From a checkpoint of a small self-supervised audio encoder (BEST-RQ).
Model: log mel input, depths [3, 6, 6].
Training: muon at rate 0.0015, 6400 steps.
Data: trained on short pieces for a synthesised band: melody, chords, bass and drums, 26041 training examples, 31.5 epochs.
Rows from block 10, named by matrix and row number. Rows with one number belong to one channel. Each number is 200 + 40 x the weight over the matrix's rms, rounded and kept within 0 to 999. All counts start at 0.
# convs0: expand pointwise conv (model.blocks.10.convs.0.weight, 888x296x1), inputs 222-295
# convs2: project pointwise conv (model.blocks.10.convs.2.weight, 296x888x1, transposed), outputs 222-295
convs0.298,164,210,159,271,186,174,217,198,225,159,227,223,262,170,226,232,173,242,225,259,182,229,195,71,150,180,206,153,257,198,165,225,195,168,191,250,197,182,216,249,281,145,176,254,234,142,123,217,169,181,206,169,217,163,234,178,123,259,190,248,192,230,184,212,243,177,217,173,183,206,144,171,166,223
convs0.299,192,223,197,210,194,168,200,216,140,197,173,165,248,142,182,254,216,131,227,211,232,235,213,168,149,217,257,172,221,280,184,201,221,197,212,229,164,240,204,119,211,258,213,186,130,219,219,197,202,168,218,202,212,234,285,220,245,245,185,206,230,156,181,217,149,134,190,228,194,273,266,152,144,176
convs0.300,226,168,173,142,227,248,205,184,182,152,206,208,258,229,157,171,133,243,164,182,168,217,192,112,232,197,239,170,166,167,247,272,146,178,176,229,197,239,153,196,220,187,204,190,225,215,249,275,155,214,183,219,183,203,214,218,222,113,223,204,176,220,203,205,211,213,199,227,190,143,227,171,162,165
convs0.301,152,257,195,235,204,176,180,157,172,169,216,243,206,162,244,234,157,221,210,197,180,205,128,209,297,189,167,253,123,216,203,182,181,149,198,144,179,215,206,192,224,242,195,186,244,177,209,177,167,257,245,209,170,210,214,207,193,181,243,235,190,152,216,196,223,221,201,252,191,174,259,222,170,182
convs0.302,236,164,215,200,172,190,187,298,224,228,279,192,89,253,241,297,237,201,167,130,172,210,150,231,178,218,252,306,180,229,188,143,145,168,162,117,228,229,162,155,263,249,199,273,228,147,236,252,241,225,197,227,176,159,119,299,214,110,264,197,263,234,291,130,284,230,279,160,196,201,323,251,141,225
convs0.303,174,216,227,293,177,226,155,148,209,151,204,131,146,186,262,223,188,184,221,221,176,270,192,175,192,200,215,235,196,185,204,207,140,263,128,223,183,223,205,216,237,238,228,211,207,223,224,184,142,171,215,178,169,238,244,193,183,188,216,239,184,239,199,206,141,252,252,182,220,189,255,177,171,253
convs0.304,281,206,175,192,196,193,191,163,158,220,151,159,216,235,182,171,174,275,203,201,196,134,161,157,130,172,207,216,238,194,213,197,174,192,180,252,183,210,228,312,200,187,206,162,165,223,212,199,250,155,188,185,264,211,209,233,189,232,172,181,295,170,233,282,210,213,147,159,198,202,215,207,228,273
convs0.305,247,185,211,96,160,325,181,246,200,237,173,167,171,168,158,253,158,177,180,228,209,183,160,147,218,254,233,100,206,218,237,251,178,190,163,283,205,178,170,211,178,254,192,135,194,164,132,212,187,212,173,147,183,214,221,229,167,203,85,187,229,255,211,214,166,184,230,239,222,145,122,251,245,296
convs0.306,198,156,256,182,186,179,202,218,206,211,203,213,232,260,227,231,210,115,230,163,184,141,189,207,207,242,178,193,205,247,118,162,217,188,210,201,183,221,281,233,169,185,193,248,147,171,163,209,142,226,215,138,183,191,211,169,158,156,176,130,177,197,215,221,174,208,170,194,209,191,217,145,188,195
convs2.298,148,243,223,221,207,165,229,217,231,254,220,278,106,264,159,230,197,208,221,227,160,203,147,205,200,187,231,209,255,214,141,127,158,253,207,166,180,131,85,248,151,253,234,158,219,196,196,174,130,207,160,168,149,254,286,212,248,205,205,281,231,149,155,237,163,203,217,227,189,117,109,155,227,193
convs2.299,257,140,181,149,218,152,192,147,179,258,184,172,269,257,315,187,214,177,209,209,235,208,113,191,205,222,266,112,122,175,190,203,196,188,274,134,201,192,262,226,249,236,227,169,237,142,168,147,191,189,177,116,167,200,232,244,205,176,228,261,218,177,181,201,185,213,203,204,272,186,247,152,195,235
convs2.300,201,268,191,194,140,246,226,238,189,142,191,199,103,195,202,230,242,162,219,197,158,241,260,213,221,223,227,169,259,210,223,138,257,176,243,281,205,265,193,231,218,227,121,241,234,192,188,172,229,199,236,220,237,176,182,218,253,145,217,242,187,182,195,208,172,117,241,169,237,283,142,188,194,231
convs2.301,223,194,173,189,220,250,163,243,194,212,211,156,212,230,240,169,162,195,189,237,157,142,206,165,181,236,148,142,285,200,167,173,226,275,100,223,249,141,235,181,142,237,243,220,217,177,155,232,227,199,209,145,264,233,224,201,141,146,193,146,209,182,258,211,222,202,169,166,218,141,177,238,142,204
convs2.302,233,204,183,201,131,207,94,184,192,209,280,233,181,236,185,193,194,185,152,157,214,210,238,200,186,188,131,248,162,179,244,207,159,227,160,195,203,196,211,175,230,156,193,151,210,206,138,285,185,236,175,210,246,215,170,182,241,198,280,128,317,213,142,242,185,244,192,284,168,153,257,219,225,275
convs2.303,190,206,228,258,241,205,194,183,194,277,249,216,174,210,180,203,194,193,246,187,264,196,195,244,195,245,123,226,148,247,153,160,229,184,215,246,273,141,250,193,135,138,189,207,190,206,255,167,265,204,176,254,165,222,119,190,153,291,203,216,189,199,249,196,264,239,195,253,194,195,188,212,208,200
convs2.304,228,189,179,223,273,161,136,171,149,222,228,192,168,176,182,201,189,203,181,229,222,256,228,166,227,225,136,222,259,174,195,225,226,228,292,202,239,294,177,130,159,176,144,199,186,222,244,236,210,192,197,268,192,205,205,204,149,170,240,156,200,118,152,218,146,250,161,137,162,243,179,237,181,233
convs2.305,242,173,200,219,193,304,202,187,206,222,144,67,166,238,101,207,205,187,156,113,208,179,239,129,228,158,188,188,205,207,189,206,176,167,126,239,202,207,190,191,214,262,160,140,250,215,121,206,121,236,184,182,268,194,111,211,321,242,108,152,187,107,220,178,214,208,279,257,165,255,153,218,223,260
convs2.306,169,159,213,218,265,224,191,189,283,175,159,153,188,208,221,185,240,192,161,264,195,215,228,178,170,173,218,236,187,200,218,218,226,201,232,159,191,144,217,151,227,167,205,198,202,187,220,137,170,218,121,168,243,220,173,207,137,209,152,206,240,239,203,237,178,186,229,220,198,181,200,206,194,206